config.yaml
time_shift_ms: 50
hop_length: 160
targets: ["instrument"]
num_classes: 12
activation: "swiglu"
inner_norm: false
subsampling: 2
mixing: "cutmix"
residual_init: "none"
Rows from block 3 of a small sound classifier, named by matrix and row number. Rows with one number belong to one neuron. Each number is 128 + 32 x the weight over its row's rms, rounded and kept within 0 to 255. All counts start at 0. Numbers have three digits each.
After each neuron's rows are labels from the 100 clips, of 14976, where the neuron reaches its largest size: "top examples" is what is common among them. Only what is clearly more common there than usual is listed. The data: chords played on synthesised instruments. In brackets: how many of the 100, against the usual share in percent.
# gate: second MLP gate (model.blocks.3.mlp.gate.weight, 416x160), inputs 0-159
# fc1: second MLP up (model.blocks.3.mlp.fc1.weight, 416x160), inputs 0-159
# fc2: second MLP down (model.blocks.3.mlp.fc2.weight, 160x416, transposed), outputs 0-159

gate.54:117112141090139131103108059094144178106177110143112151140132019131125160138186130112088110110155146094140128150175100125146113112082217125139074090166080101120126154230157083111204095103071147111115146105134147127140147132121186134139170107040113163137124114135137136086147127122142122115112101088152159168140126109131101111134148138145128086146104136106129115135088130121155154138061110082135141069139117128124158098059069149126131104122157196088125147142190174146167166125081168
fc1.54:132117142069161159117119172163190165122110127156174169150109091066152093118174135091120228163131068168088185113173113172131133123130136112112132108081103147131153135159097106117179109106078166135094099118096093185138174146134169127117134129121119145134100140134127084159142221110098112084111084121167102123116205131145134086137159089155168057082148126136130136125122163108156136125157122126110087208054127092111144099104185115151193134068147091129138135091082142120133141110123116
fc2.54:100060133092204190154097115100162057134135153111178134145144118044180156131117111132112122185123169172113176136120149103099172104117127145168086139087159091160164090144106131096202125144088133105131139135118031105125130146118088117143123146135155141166123159099136023072177193070144132115067137130160173177100206141143162118114155118115124111155144113102147117096141145125153095121165095123119098166112064153143133168153131121131140144117115152142116103119093177160154099132127113
top examples: horn-like (79 vs 8.6)

gate.71:145159151178093192138135156146140139152160150175135184113137108118152138119149120127156158104162188168152077114170161146150161143126174141134065149120132029138129106192102105109117134122125123117152122130111116172077176123083073192141095119162198163096156116113111168144136157107122107079126131165203103138174154125085124137074122123146161139081182079147116099099166082157107142150133103129101124079148149121065123087158110180182122116183208151102128158122091138097196116128146144
fc1.71:138172099137116132117178140149105122163118113144187133121165163135098154131133100095087087065126139096099126108183114154104212167185211114124111166111155014108100112112101128135094144154139072099153167100114112139126155124135105142118128133135104150135102154124098144125103122130105102093091076107226143173164095183077110108123088131151155142050129110152097095083137189124134040071127117185108108096148136144045144135138141123128129126176147126115121124100136143138177161118103125
fc2.71:160099127135170043090126154169165215155109095138156088158088192168131142134119158135132162106111159072166105096191155165129147135149149113193136112160122071122090165103141159167115122101152145116165145071134122095156136111187103108123140178145129114129144148100132187139128173142130104116127119138141159180108102125093087129126067110201104103065126098129131079081151160125127079147126057172163121080123169186104142154135142117130078059111094164127118108144189177107161155114107130
top examples: electric piano-like (34 vs 8); horn-like (28 vs 8.6)

gate.72:111072099115111074113120109134187078106139132120135161113122146114171138152192159115179155153138167182100146100078143092156171147117154106103144125086207142135079105151089132078104137147092081180121152118079142160086137143085133099117093095114093150070164103151169179145099136103151152094151110143138103108126104085113110161098132122103137148148167131128120049129135109086137206118082075146125163123199147128139112118131173108124125193177108150136047163125179150161145124070084191
fc1.72:098122191167106119190150119113157154146097099107134098127092084150134067125106107104100182098106131143139097130137099143131083120141067127097082086114083148158174147152130196096164096017177121135089070160187090104132124094184123151152157106115125142147149093123099070149180099137157148144099135135152103162084169141149114117163168167158120116156074118096094148119133107137144086176171149086119135181145069115125089132163085105142083095094127140173164151182104164079146107161169122
fc2.72:102142135102100133160155094093117081078168119070138078138096122147070066080128143107176139146132173100117131179153136119160159141147178086132027177109171159078150143116119056119200129101157141180118133115125093130103098101131128139119094050160155074113133164209122135132179102136091139089131163089174150122109116153144157095139114142103118131092091114077129088092116116133152158112150095089163121146131077108105145159120137090135163115177132127035120123080112083114179109109110143
top examples: horn-like (70 vs 8.6)

gate.136:166070117089104162157146109077119054144109141147151149114100101133168150141037105101091126160164161167191089125056194162126171108124166176127117161095116110142073122120163127141069135085093146121133128136160113157146146207103097168110125099171131178133143120110171127120124150142134132107175089150125178093155060203157099112121140105190127094114088103129138128141200125169114157116093132115162119106114103147158147119047070167129122096146139149140162092181136138103118140077146138
fc1.136:087151146084130135065152179165141156121058115146085140162124166117177091155141164114139140123105169112133150135080200131134145115117122105109212134190171102184107134116081067132153114149130081084078095142074120125090185132159078159135096116132098121124104152139119180044119111106128129151145113143076164151137144159063201143185108167145082147124127147143188161147087129161102109160111103205149115125143125084095137170111126086103124106103173095106125157125179146100109107164105105
fc2.136:096118124078115161116151137119181146151108118114123048140090207083145105141095103101144149114121159134141114128081188183150184113113093156107150173154198136146096084071091091125170144137125106121134120146096138097073190177144092203176108091146070090174115100134123170092153162141075126116103140140132190142098117173117127141131108160155104120091164104139174177161122125128119145216153107151175127090123155134127154140095088138076095168124111124124055179119102148097140102178116127
top examples: horn-like (64 vs 8.6)

gate.204:137139071171124110145162112101163140084128126152169164155173104139133149098157139081106104125103091169194142127104108077103110158086107081205118151175139103074160138125088110198134071134178093210157122082104133113074122102150123154118145066155176132122137154090151093157070161074112081115142160079135110170141116160154202107083130134111149147142130108190103209171134048106142139137176139115121138155141117138147107146124110132142173112122167123108120169130122181079151090140131130
fc1.204:125145111166160088092123145152187091065101195108128134175118122159140101118160113051119174144117114129101182142135133096144174131097105065177113160131106132163119118112094100140210078077140107128111115088110103099116164136133153139118074136127143213186137144145150175092194115127131141138075122139170126124094108153083181086133128131130120206123133109127116141111128119119150114096152187112064104167217151104136155117157112102113141160036160135160171142129156180138129184119129133
fc2.204:144114145155197142197108120156130161147116107129110116082145117151135131102110089110173144178147105137093132138166133145142136115140116169140095073116090106188120203138102110111161180156101110101158127162091058156148146137148142112140071087120107105049144113100099147128099172145136105120065119136166166131189162118182106163076129077129088129105192084131119129165167093117095083133150064146212069152083121083143087074136152135134123142133183064095112088132120085072121112133144117
top examples: electric piano-like (69 vs 8)

gate.0:129112082134123118061162138126155188138085104137078093138123108168153074100145068149089130092099161143145164196129165179149160111118134038140103104174119126128108124121116144142110096122136133129119160126153133113169061142158112111082136138138126140070114083161157182147137149135127136098131146197134098096080122094134074192115134137120100143154146131130084054096132092165115114080194091117149117108122157137163117164161158055127133129086119106129084118184200104049166191150112159
fc1.0:134125099143122128105089127115131101113142091102125166158075117156154113168086153084166143084182124179099173130093109118085120136149112166118141084068131095132147176132186122181105114157125164105095098128121143113086138134106150152168129166054031135132164125106124148113180126163139117157092084054129119109163146127152120124118146120178144189135080105189140194097134144105145160166106092132125132124045131117121129115153083174103114155139204145102135076119096116183108128058208161
fc2.0:135091077127139136017144084152126174113163076112133178128122083140180128152103120042025111113177121199126127091126119125076096153169153165145141137119117140193134131107187112147097125123112121088116057137144120106084128200087193124120109127129089094152089062101139126096123122112121111099105057112123157131165162136128123168133107131095109134203149119116120128141107145134149182147110079153151114112114159107115130179135096154168156134083165121121089131073116122143125115137181164
top examples: square lead (54 vs 8.1)

gate.357:092103112125127139122132131077118142115086128149140116145139129173101127145126136181135130144077098178107165137130116103121169160139179161097145068143155118166143145161079068123110114108115072187082139063113092103193103148087163160175115088080147128134204140132209150102160112133094146162193156166120086093084154105116140149086116127132148185111125109186133160150189106149172128140139129107136121119161157035132162093148139139119112102068125116143193118150214167144135073164131149
fc1.357:058100138159187159115145095141102120127131108121109085194113091192117184138132147169142111189125132137143138154087071099119165167154154133149085046126096105129119143130127106133110122131109139151115093112125057089194121160068113125118128122145102142143113154127169134134106065101115158196090095132183088134111102139139184107083045126124126144144110130128063156147127125090169120108111190153141160152134121019146146172141120146107107108120123169118180121076121186134156119202103131
fc2.357:137124116127137067159176106171129149101116085151084085130101094173253079146153103138159089094134158106176101133090106165170111127117110123142089133160181128136121179097175173127093163110147159155149130110159143133183146158155090082060095093146135104125084139117120140107154074134098126089078106125108100164125111119156160126154137127093182120145117177081112075149144122136111100089106086141132194117105112208106164136106136190135186121155155155145103098068129170197112123127122093
top examples: electric piano-like (39 vs 8); text has "noise" (34 vs 14.6)

gate.132:147133130174138143111113092080118097188095119076121181089133153085133153190136089162143122099206140193094138157150126132141106087129184092086150180148127179141149164140107110155176106128145110172142084106124149134157144148145149151031124149133139131090122196164149128137140168146072084108081103066163118101110135151110133161126102076180095155097111108126212180152159117146113124127157156094157156195152112065087118153140171090107085122200143164109125144136116128113124165143091143
fc1.132:108106113106102136134114127106183130145068121189168113079098142123122098082138125052095103091164110177164132150145171112152147133134136138133136124073110203121140113084163154093203107130124109124101146180056085142130139124110129110032121107159131141087118203182082156107151151117082111102144134075121146128129099119175138127132084146170051085133161125148157167123190102132130072157106139120143112102158184133110156093101139147203078142126124138124186080123168145185142115145160115
fc2.132:082117108153121167141142134052149077111125062119184139107072132119130162078129130132105114168146156147113121156105144074090125141113092158153146078123122151101152137104189159159095133175112111130150137129119133146114134095104114162073119187097146090091128191154121178127142170132049125110047108156154176171174067122160110110180077183112139121190173115136132153163143180138087088105138147082113109109123109127118151140136142102119089099207093062136127146178147151101081070129147160
top examples: text has "noise" (41 vs 14.6); electric piano-like (27 vs 8); instrument: horn-like (26 vs 8.6)

gate.118:145178138134127133127128133145153147077132079180159176158197132150161122115124164123146144097133136067170183127067134179146137110171153157116192146124130097128153199126103181138115163088132156155114137160170154124119118141217116065151130117094133112149188094170114122116117098104135140168178117119074107167156097141075101122159150123140159093093103042022122165098101103134090091117143126167116117124121076109150117136137168116130068126137112117103063119086108184092142099116090166
fc1.118:101101120129156146092125117146158154134082197099110149136123118123149151112125134109198080179121137096103107148150130135164092126128090071167113123156091074156202171127146080164092153136130122112135122106126133087192148089097190198080102169121097104134102084115118115146162138160058118150105094143143219070145176170130102153060126076123089160095104195121106175180160177181144153167086112096135135118121155076088133103107121183106140117143146148102121103117086141134151173158145136
fc2.118:153137082079114142103159105135148147123105161112133158115177055081124166143189204096156130132107105108137103179117109148100106136131104108164084115115043151103141128145118179133138152130101181111168088080134124110144124036174098166084158168048109100118125112124160136134152189170116087167094150062114167167129199161134072130108146146125116134066086134120127119155104097128110123151111156108093171122146129111122127095099103085150089121157118185084105066174117110119146148081093174
top examples: square lead (47 vs 8.1)

gate.151:180144121182113117194137154130126149083129164136158101152140167139073103108132134154114205134084086106121100106131077143132074107140083104134121144121144092165114136089118126122102102147165088142156163151109078183128166124184087117187134213121099112155118110143223144121115084122128061159075077197088134106085094146122114134084162151105106046087142152156167134165116170124163128129083164144128087147091120155097092081137165104079079133126188094123129155116139127148137107089130140
fc1.151:185132117120138128172153137171078131128166152127090102126079156128096094120126084143127171062145156124111070135168097060147101107156116172140111190135070078171152110115125080039112113128171155114105169141143076187113146112178133196166112186140202147122089162180122144161120117144119122108115135128132173096101096121138131154169132128043140111083113152197141110127120160103062098153081155162196146143117130139123067122122128125158114133108116159147069166125157153119133099085151118
fc2.151:115110135149082077091173158181099123103132103138179138068142087169099169123110086126104102160089118142182149160129165106139173161085107101097076100131136156130121059124124162112121116177078131121095169065156098117149103152126163138133148111153156142130210105141102157107159098182118128148126136111066122141037176070111157092153069110179091072166153093118124162125123189129143156143180135115117155116212096142167139088130131156181123145150135109079124137142079174134106120102151099
top examples: electric piano-like (35 vs 8); horn-like (33 vs 8.6)

gate.260:118154105062114078174118158158134110157137141198145136186164205086204111129078166121083130169087149092096100181130117135179185165090115135130147123129195174017119159094108144191153134127168145144134159135203083113108138067132140145182105112139131127115142130133145135153106124149144165118090163130160096139160131145096134096090179100151174075128181128124127112107139121137135154151096152132174065089135123149152129184096114085156143120138151127084166107140156132102123081168106121
fc1.260:166161181123087151147063124139104173178170119129188133117100111111093122123072116136162122132104097050209151157126098165159079149174149100136154082142125158128157119126075099122131140134115108052137126155143139082093156163127097173181188103147126133048225109096107110136092111132112120151143138108151120172140116160134116082116187126098170165181100116164104185126151123120134107151080133089061121175105091155089115145151177122135096147116140151099177118146194111145143111142092127
fc2.260:131125138103071160148089086126147195135135125121168117105105137042095084175123110170115125096094125103180124125166117148110134116104123075123174154086175171118140162093142106081077135118106133140129138110132150082092173111119080102129137092170087095056098089163080107094113011129119179121165151153154130070138125128129124124114154127119075174172117146114138113099172138106117097113058106109131091135049096172128101131096139126116151170071107116119193210124114109113138121140090134
top examples: text has "noise" (39 vs 14.6); horn-like (34 vs 8.6)

gate.28:097035123166116133131089133122100115151157115161161135226133140142120139121110160089115143115204162109121140127092135134122172100106137117160146127126113089077130107136123131134122174125164093094147117098146151139142109209135119148152162095130097168160125129106186151112126103158136189118145091144147168143142144139082104158102128110146152128101169144135187092088111128198103157178176132163120053104083099121128119128130103169168148123133158143130155171175143238091138195062206173
fc1.28:142132154122134158184160128145127132056142172128134155141202069113186150135130075153089180074089127167165120105114160103083091140148101105162136128122096217121137150090156149127190096153156094105095061119093108156111169168117057161125128114122112126114202162147137122142159087097069061152130145132102084118173129098141114072170132086144121103111126168112116128143131076119145127121104118128134124146156180127103095128123131144124112135049106034073088122095136084143085107108124159
fc2.28:137167144119066112099205107121125196100186191090161094151185091148138120154159108153082190132117077166139152124090169128102095092163055112150156155148143233159102121091114105133126124138185116097143059131141096176112171148149114155127134113144133119119168151100173119141086131096087056140154144162117108078110085094164117130182154122113099099124187170126153139116128119134136126114116168133134122120089157177126123142164115153086168096109145030135109146125145101115127063129107132
top examples: marimba-like (28 vs 8.4); vibraphone-like (25 vs 8.2)

gate.397:161140072126139097128118090183105135181074121111159154174121118114146162149152096127060105121163129126075077081107160128139128117074096124102135146092105138114109128127100149102125126130118099152107136122122155079174129172207116078111083159126140132066101143130038126124117125188147142124113136162151133089220130094110165203111185162109096074101101102081190137156158090097132155122119127149092184127121100129177077119100192158120085092096161166098141151139165142114103109126125056
fc1.397:129188117124147070058075105132136070127115097132119051153120155140158126146122145100136094147169123160137090134132172159127126157143020120143164173106099100119124087152120087178156187098170167124104157127209136057060116149144075144161107154104146104109094176142077106060169138169208111104124142171160151132153131102137142176166180176142147119131126114144153132117087115111114112143125166104126132141132142147148078082164096114123090104210137132119148140108093171130130112107099132
fc2.397:129129064119143078099081117175151095133101112124136146196099100121121164114169155099146112131137131125143078140132207116112111143122072165170166122091172126120070124039143102135091055131141078115120172128143191084154092123173106124149092113127185160083090120145123118123142119113127153116109108135065112154143082107112163140181175097146072078139103059142158161157070101152188104150141134130112171117141127161088118121138157175144085096114080087136052109089107192112134111148147153
top examples: text has "noise" (36 vs 14.6)

gate.159:122093126140143123036168091109120180121122217099134114159102144082120055149126131100150160122124139121099175148082107098167094124153161124129238076168191149085116119114102152148151096123134109124114109120142111181110135166055159193070163140139153123122100093139110176088151138097169141171105135128121167127095146100184120089164131071149118146156144140137169151075119127168143088143163124125112160100125094109147125124128127099072151074125145053116164119140130167125175197111095136
fc1.159:069118083125190136065143096149128152136118138071104093136165115054081130095139112065086187130185187147136158144090155093162118155144191118145172118154152133099185097153090135123116128129128127099122136091146095137159074157058144140142146156113158182173086112091160178119141125122203126185066162137179159138054143059120136136154129090095112107113120177110162127139134093187140093113127126117132173131150150096126118132089140144127133093176134093106106100100132111155194155128101083
fc2.159:113124208112145035156124134193172072129079124135144079112165110165140186143142115101113198129152179168162068100102137117142125114091102135117101144172099069086153092113129157154156107144144157112106136086104057150130121119088066146150084144173082106098136155116065051176187176174147181148150155144142149147175133148121193132103125138103152118150126144178137137093148150160104176165110120126184123140130116170095125131157134124119117147091103167132144116094139155128100195115162126
top examples: horn-like (51 vs 8.6); white noise (32 vs 7.3)

gate.285:141132116115152125212137090111100198188125081099110162112121101117117139108064119105108110117151129064160076133132146124098118169135125123057162153104168126163149087149094125122113173135139172167055175158111147115091113099169133134092120132167130148128100170121168146175158073181107199130149154111068109118067081151039103090200114090162159149129128090104152173162094149113159123148056155109148150131124071139123097073139147117152152139111101096109136103133151177132093111163129120
fc1.285:118153078101125094090108121160106154137134129125192132161053159094175190136109138154130168181116183119129132103132180170143173136128154097136118155159152173116160083079145148098144115129074130137143121177180152137100122063124093196176163142079116062096122129137118153127127099157116073112145133143195106125140144147094075096129091088138182173117136129128135089147095143095106186128092110129096121072168119128123088090131091075137161155149098106208140177150113177195131116113112200
fc2.285:135213130084114148052124178109138159082150166155203154131138195124142114142159091146106139164086172131125136093131124141124151125152103080160138095119114152148136129103142110134192098138068147083198093178177065102105148138078104166149103169116153087079167158104136096128110090083175097133141098144153076159101151182153075060120095091144169147118112122144119108134126092125141131139088139087065186040119112153135119115127103131091144108140105084178095112123154134123147168106107147
top examples: text has "noise" (34 vs 14.6)

gate.323:195206086112099118184147120130122183152096132159168141139111142167161139117077198182106132122121125089121052111118206119207108132108150217088141109061093120156174108127108079091130145152162163096146095121095123187100164130078173135077102106151138174113089143136170122142128160118124160157164186142137153107150127118118079140142158128142132127140122081132143156124123143191148162174146108178149164062141099115106123121156140128127173077122140125153088109148194134117147138162153091
fc1.323:162187122127146133147118164123120111137137128124156079130049100163084155132088056176081173150134167087141147080121144128097132154146111121114172173152122075187149092139157129156142109154133175174157103108109163132099179146071174123059126190141108112102176129165071094169118137172114127134110165140148151083134105136125106177084133159112058172086112112099155170121126162125097136138205076122141159096167141078100091116130131139170205084121142100126141150089191149178106115112146138
fc2.323:162145085176139080095131119133092125122088119155127126114113168122117161120093087086082175166076138092117104156077161132094134169121123097198154144109099102211076066124102105131148078122180179121150153133074114143215167138058095140120136188107133113145146109191061113133111077200152124150119135093130168133096116098107096162093127176101070098148110132157147141140094139118087103088121163093132141130145160100175120146171096155130158112114152100128180156152139133141120137113074057
top examples: text has "noise" (37 vs 14.6); square lead (36 vs 8.1)

gate.179:128130100162131114098129151159161121179140112165127161100142095153068198199142132082142074118129102080141173160091185129093155125040096156170076130176158126095128111113180133134085135142153091106131118135157118097120180147130137157101083105140123131119129119133130145104110129125128090149169116151142115111073091080037167194115140150139159099152108073088178130152119081144158154163128149150094139161135135142189129143138130063150123156179173164181116164074190119128119063152132187
fc1.179:177174132116114157146138107163120077148073115124143081080185142123191156088158135092109096122151126096210076122147098074124092115097141109167170083175146145180194164136097110138191112155129106099107142087124140117145134107114084213088132127088094146115188128127168138110146127146179106148180149152152119091076116165093122120133136119092133124190102121100099144145131198086115133118121143162087112120158140069228143084117122164173114124080143111069167113099146114116104155129131154
fc2.179:169179228155159093141226177148133163169104158130120067142139140061126166126095112202123115151145097173118121155073163089112137069189136151124182093111135149165155134190110127122109145109155148137106158113110129181142078113182075122079112137112108133113097073120125155152149108149046133141127121117158136087136105156108151120122114141163133121102162146166114047167136192091069113145111083155098153112180118143123113164136096135088129107127132134122094162112108108115145194141146139
top examples: electric piano-like (73 vs 8)

gate.288:150126144079145113169119157164096145120175133101163130137120138120166111131148117086134113137185153075105092070127114172203144119151126127122211146145073096097093113157158183198103182144063118104129181145195119133201168157157111116084112081094135155083167111130178113122170134161121097119178182131120131157161143149064150119128157171154089137087157071107170093151136113156182115152092140164173124149122132114082133068111141090088122078104143147143112141168127198130154128138162132
fc1.288:192195109126106086161145152162171163084097144061181121176125124104158154152106108155150124160126095107099108120110133101131136139105101191098159151160111091135121124116146137142092101084126120098145189090110106189082149142149131075181080059123121122078100202078129144114142067136121127161140103113134174100096139108155118153092104097052121108130098091133147120096120144149115133142086217113162192186197117115142188114129142095106096146134125117151126137154133154139104102151130031
fc2.288:154166138147165109173206159099220064114124163140153115170089119125102155117145108107151089115118107138089113165120128153122166073099158149155106124165098118081148120136095066172141100125160116078153175133137110145090146115117151085135091140186169135041122146108109113127137139145159183192157105136066141107107134124188105135097051134079138118109133167167142136119138143112119121132068169152162168175165114121113164096101142179139117178129136133187173133158160115160079122102111045
top examples: horn-like (47 vs 8.6); electric piano-like (29 vs 8)

gate.274:102151117099142138118108111120081121139087140092144149132131134158143154133163145151095124183125157123146132065128140178183108153148136146094161115092058039091178121131139146089134074153140121183094096099122121140164056132084108178157133164149127194120138165196173027120164148082151095146136077130120177095123148212130179050100130151111154146173169127128182148136109145121070131152119146126130145131096132059119113148126190150143108115115128067140131124162126142140074118156124126
fc1.274:171155085121150150078103137105116108105102154099164115103147156135148160177143100120146088202208178071163086089096130108110139140078152193149070121115110070131130101104160100117105116204108107209129074132129100081142129124074137096150104078138079171098078162115091081121110161114151108122203116132133145130135096130106201092078162107117116116157164131116121142126155094176094157125134156136199089145153141123108148132145114118172154079118097149115135134080107175180090118117104170
fc2.274:137135077095130169116160141160107159066160086169153108167023147165153140162125126171079080153148153154113127120077129090122124141084100136133114128156084202130120086129085130123096143131102128125109096169131208125104146157077105120128106138171115111172071132116092114120129121213193080129174065112130092194113086133094072088094114131117109142116071144149054124113166113149141077085119141130142137151094160073159144131155136161153120168102121175158116079117088153150107105119119150
top examples: marimba-like (51 vs 8.4); vibraphone-like (41 vs 8.2)

gate.261:146074110135144153161094134139135069083154141085115158151125113112160115174121076167153137142190156063161115205201109092055077130126148154122120126149162125185134150142158170116128078145153158077149120090147114079139136055161167165140112118148189136092097135130155147116109139163079149173100109159158104105097131095079078122131092085118121084093134139118051125148119095109132126133024150109130173127134093140149099109123096146132059145115096125100157174080170140104128113100096101
fc1.261:132171119121158148127134161154087142098059088104120128148152165164124123142154150132161098172164149151087152127160138148102072076063131101114150144091093096168156070168092131097076068064163130106176129149105059093174158125173133118128156218134135158060106111076171121125116156103080117165137166154178126110107144099147087108128107145097106169128133111135114073155186116134164153161087153132101147121084065133156075145089192131109129099094144131106135101136087118088107165103137062
fc2.261:105141140145095196165154134110081122117130106157140114106097095148140139039124142178096102091104150143085099181154095104165136114099160110164154124164121167135142135153154141082104140101173188103144115158130179115162128061070183114092153133102167188120127210199119194135074170193110138096146122084178118091102185127124126095086105076139109108149186138118080153088125175144151197134113141098077146098120121111170119133101162155122130142099087143091084111117112159103117125102152118
top examples: electric piano-like (55 vs 8); horn-like (42 vs 8.6)

gate.65:213126170142194111104127156109090103147128129103104131099096094139113134149146110132122140153104128060190137139134121121121135071187102110047136136210113141134129134120129088141115090118134161099107170104079095178141147185131158145096155080097110103102135076093211133104162126144091165143131159100157100110143073152146146071158118132114097078154205124164143148149047153074079116117112141154150136154112091182135113096144114137192160137167121136190097099142132145121133190111123178
fc1.65:131121132123144116152190158166143158168140123185138021134091120116131123178147134125131195146119167110122063150173144151088117227164161126190100117095134169160107116094107089105158154075086098127132049139171138113136080106146126124160135130129096107106144179135223089168135085104109121130114095114169106146097130100080136158156136157120160172056129124123116143124105146134095145090122174146140124125193155149095126152081145054163100134124158136173171142171129127089147141150141096
fc2.65:102120126107097175210140112174122122123156164156142169083129055114113092170195121122130161100136128131132084085170135155136119093157129119142135128136114205167108065146159083115099110087100173132065168034088122160139084130152212152158065119170100148121156101146148112147120214087178171139158151124147152133115127141149126118111144145139122141145098117130099106067135139070053155112127125118175120107139106098123135123158152100188067126131111152171155113185108133105162124155091139
top examples: horn-like (34 vs 8.6); electric piano-like (32 vs 8)

gate.372:142095143129153117130151144166115107116115145145198128054122137121142117152093090170098151190091182152105164129139133085149130084149107096114180162161142081142177143073111170104097086102143152123175103124183069161127186103126159144053099172103113157133218199167113130080117135154122072154098125138090133113115121079091073150162071166154086146094108139155135088170137136110076127129163106185053117123108102103088175129166121084134110124110156119185103116115170111127110108132125134
fc1.372:097142077125166141165165163066208142093095155131130109131133143128185112147094108124152145122127128084133087129117145090096154104130151124112146140127086190117169115121082060159116108117174226128079128112081104147097123114153172073150144154096027180153126144168135130130123119199091132192148145043104134141129177070154141162137131150158156124139137081089094095113092133142100109134153142137072134185127147119148119198166081141086134144113116133159144105137174130103110072132117153
fc2.372:123104119137132185154169158115112134091133103146057101096139145106176100145118099124178157144152184164094052119125189160096133125108111124136119115134119194119079159078122096122129123121137167149141130138146170157093149150135157124159125099116129130091151105121105127187169183123060092198138140115100100204157135097121181174152173093103125078146132200101085126141137099138132066151089117068138147130132147141063132158131109202195101071124156064130089111091098148148144119100073113
top examples: square lead (49 vs 8.1)

gate.303:157155139216167162097106122116137117123079110121134144135157132100129108093118147049097152149143127108073126095178148121064154160119093111120131128114099132099135151205173123164114107139078139072096131133126159143032112066171120136168111133122141095173137068121123145121115058086130179083156148170108103097222139113168128131029106123163167150094110106131176170189130149137113122141134112142114114153125150111103132129097125135104126099160192138117132105103119098101130096108217138
fc1.303:093130081255128137118176100142144141140051146169116179136163148140153168146147134150140095144161147123109121149191104132058132128176121128183103070125132083094128120110145067155126142150138081152147103158132165113000173168162117146125130129167103084139155111131120122074092124164133147120117096134126121082121130160134180122122168165138169109105123147116193099123173144139161112156126124175136111110134137115153115154177180106115095142165126164097121107134083112106159134182134102
fc2.303:104158107117080087116142131116134141121068129100122219105140126161099114138111095124142124069105137144131210061138085139139104138157067133129167137185142115112121134093181106143145131194105101154132141120169208178123124150126179160137122101110150109096146122154153170169064095090174027120101116152152125100119144084177070098177125119161107124192111136165149129168154126175146135072143134167172126139125127138161114121134150115178134130195132153058142108119149086091130099115076094
top examples: electric piano-like (83 vs 8); arpeggio (80 vs 49.5); playing: arpeggio up (50 vs 24.9)

gate.91:143121116119103111127203147109124082147132185122130163117116124123047147153140126159102080187123145195169152163122224141139136121146095115116102129140136056134118161123087166123110107138098093117086156125153121165088019103149087114075166153152104080118120146121094133131056118091091153115143126146131162131112148064077146105163080041177099096130135117080102150100132111160141121174123084093139073143153131129163147115102082121151118094109117140122163120133182157118154188090159169
fc1.91:107122107153135083101092094171137133103203131146147081104133107080104181067106155137167152147138133109128112104065073107144084089117155105133068116084070117122125091163133121092146143118169063102168167119149098085128158157150134110142084104076126093179120157075139133125113164124147110106145098101144077088134100164170154209159155163157106083146163188160123135081163090111112115166102164129143092131093138123106100141191104163121103153170118146103082163120117094165156049196145166
fc2.91:120158091102152095146115113080069162111148107161116168117106166118200140124081175141104089126172100169228125134191113122123072153121132120116102073103143119117131099099153101131142152158143129123138140133168188099069100116154149129157134110195176204092122158127225158079130064153152139142191060145170104138187159118155142109156132112149146213123160118119137140096147125142145116117111118143116133132164122092103147111093161124164144118180121181128118148105108171179173150168127102
top examples: square lead (26 vs 8.1); clarinet-like (26 vs 8.3)

gate.233:139024081117129143167109143117111093106099100180144108133176112146209145182153151131054121148124092151133087112179109119143133094075117114151122129136161097127143080123086174123158147115077137160102113116120107177198163075144094108162160144138063088029132144115089128106126098112157130190137106139185122165101116138143116115136134115153108125092173189102204152159077122121138141122153148118076139149107128113117134139135175188122124107168125138066109127130166132115131046122172119
fc1.233:080112092117096144129106139087107150132070142135117142140151109124071139132131115130110099059060122123138059102118118115150082123058148028183124108179152140074072136149089185131109143166191159198134112142115140172094113086133149122117109111142101084164199123090127140126104137153173137130159142135111162108118128109183084088138153113152147142155138137107084126098119097121134176120135105136025209115146163122187126209169116128149127120097130120117140142121194139123126110121159170
fc2.233:180171057134121130149088150118119133129149082123179166120166141093102135165100153069108124078123087159118165133123137133179106106113149074115148153160085115100065133055140137108122165138120137188153144116132174154144185139101120110126122173122123143187127081064136102127134114125143136091167104083145122148131179137130156058083090154039192138135104113117110092119168105119142162112094199118144141160135114106208139100142101177118132134086118194154077129168163123178188148092134090
top examples: text has "noise" (38 vs 14.6); marimba-like (26 vs 8.4); horn-like (25 vs 8.6)

gate.207:116131144124135138167128165189129152184127139137111041124123167115091081124114075164111115106137199124154154110074130178101138134116176178117150118096138086115192112113188124147045214140152121155093106079095113106081091145155128156123088084149139120173119160170110170210148118120104149070121122117132088110105106151085169121178140079132116141184087151137159141188153121080118100144125143109072120094091162139086105115098118121112113125115150162125123101093116119032122090102139140
fc1.207:111129110114123184099106119159176125072184113147139161099198154192117117104142094152208081063112080124194141142128154109119118112116120153156115106151154146084178142145086112225078137117136107124162100108162122098023104158100095209152070143116134104113116138142171145182113159137157169110152122150146116119162186132084124159085091112163142140121151137116129092144199109119094099165115158138104153109114136138147114120118179126145105148040145161126152112139095090115149137132176135
fc2.207:116155145150141175110142099142123043107170113111177106077132156102048129149161114148127069097128033149130114141144154132126122069128133136121114063135133136027170175110077130186106115124085123158117103092087085172117125130115164202131147154111149115107159058147138129145078150128117114095140113078160162041158136154102116121090131091151158115096135120114118106181182125134112110080147129197105124153095101093160115116145112138171138159059175157133144101156108091139108156113147133
top examples: horn-like (72 vs 8.6)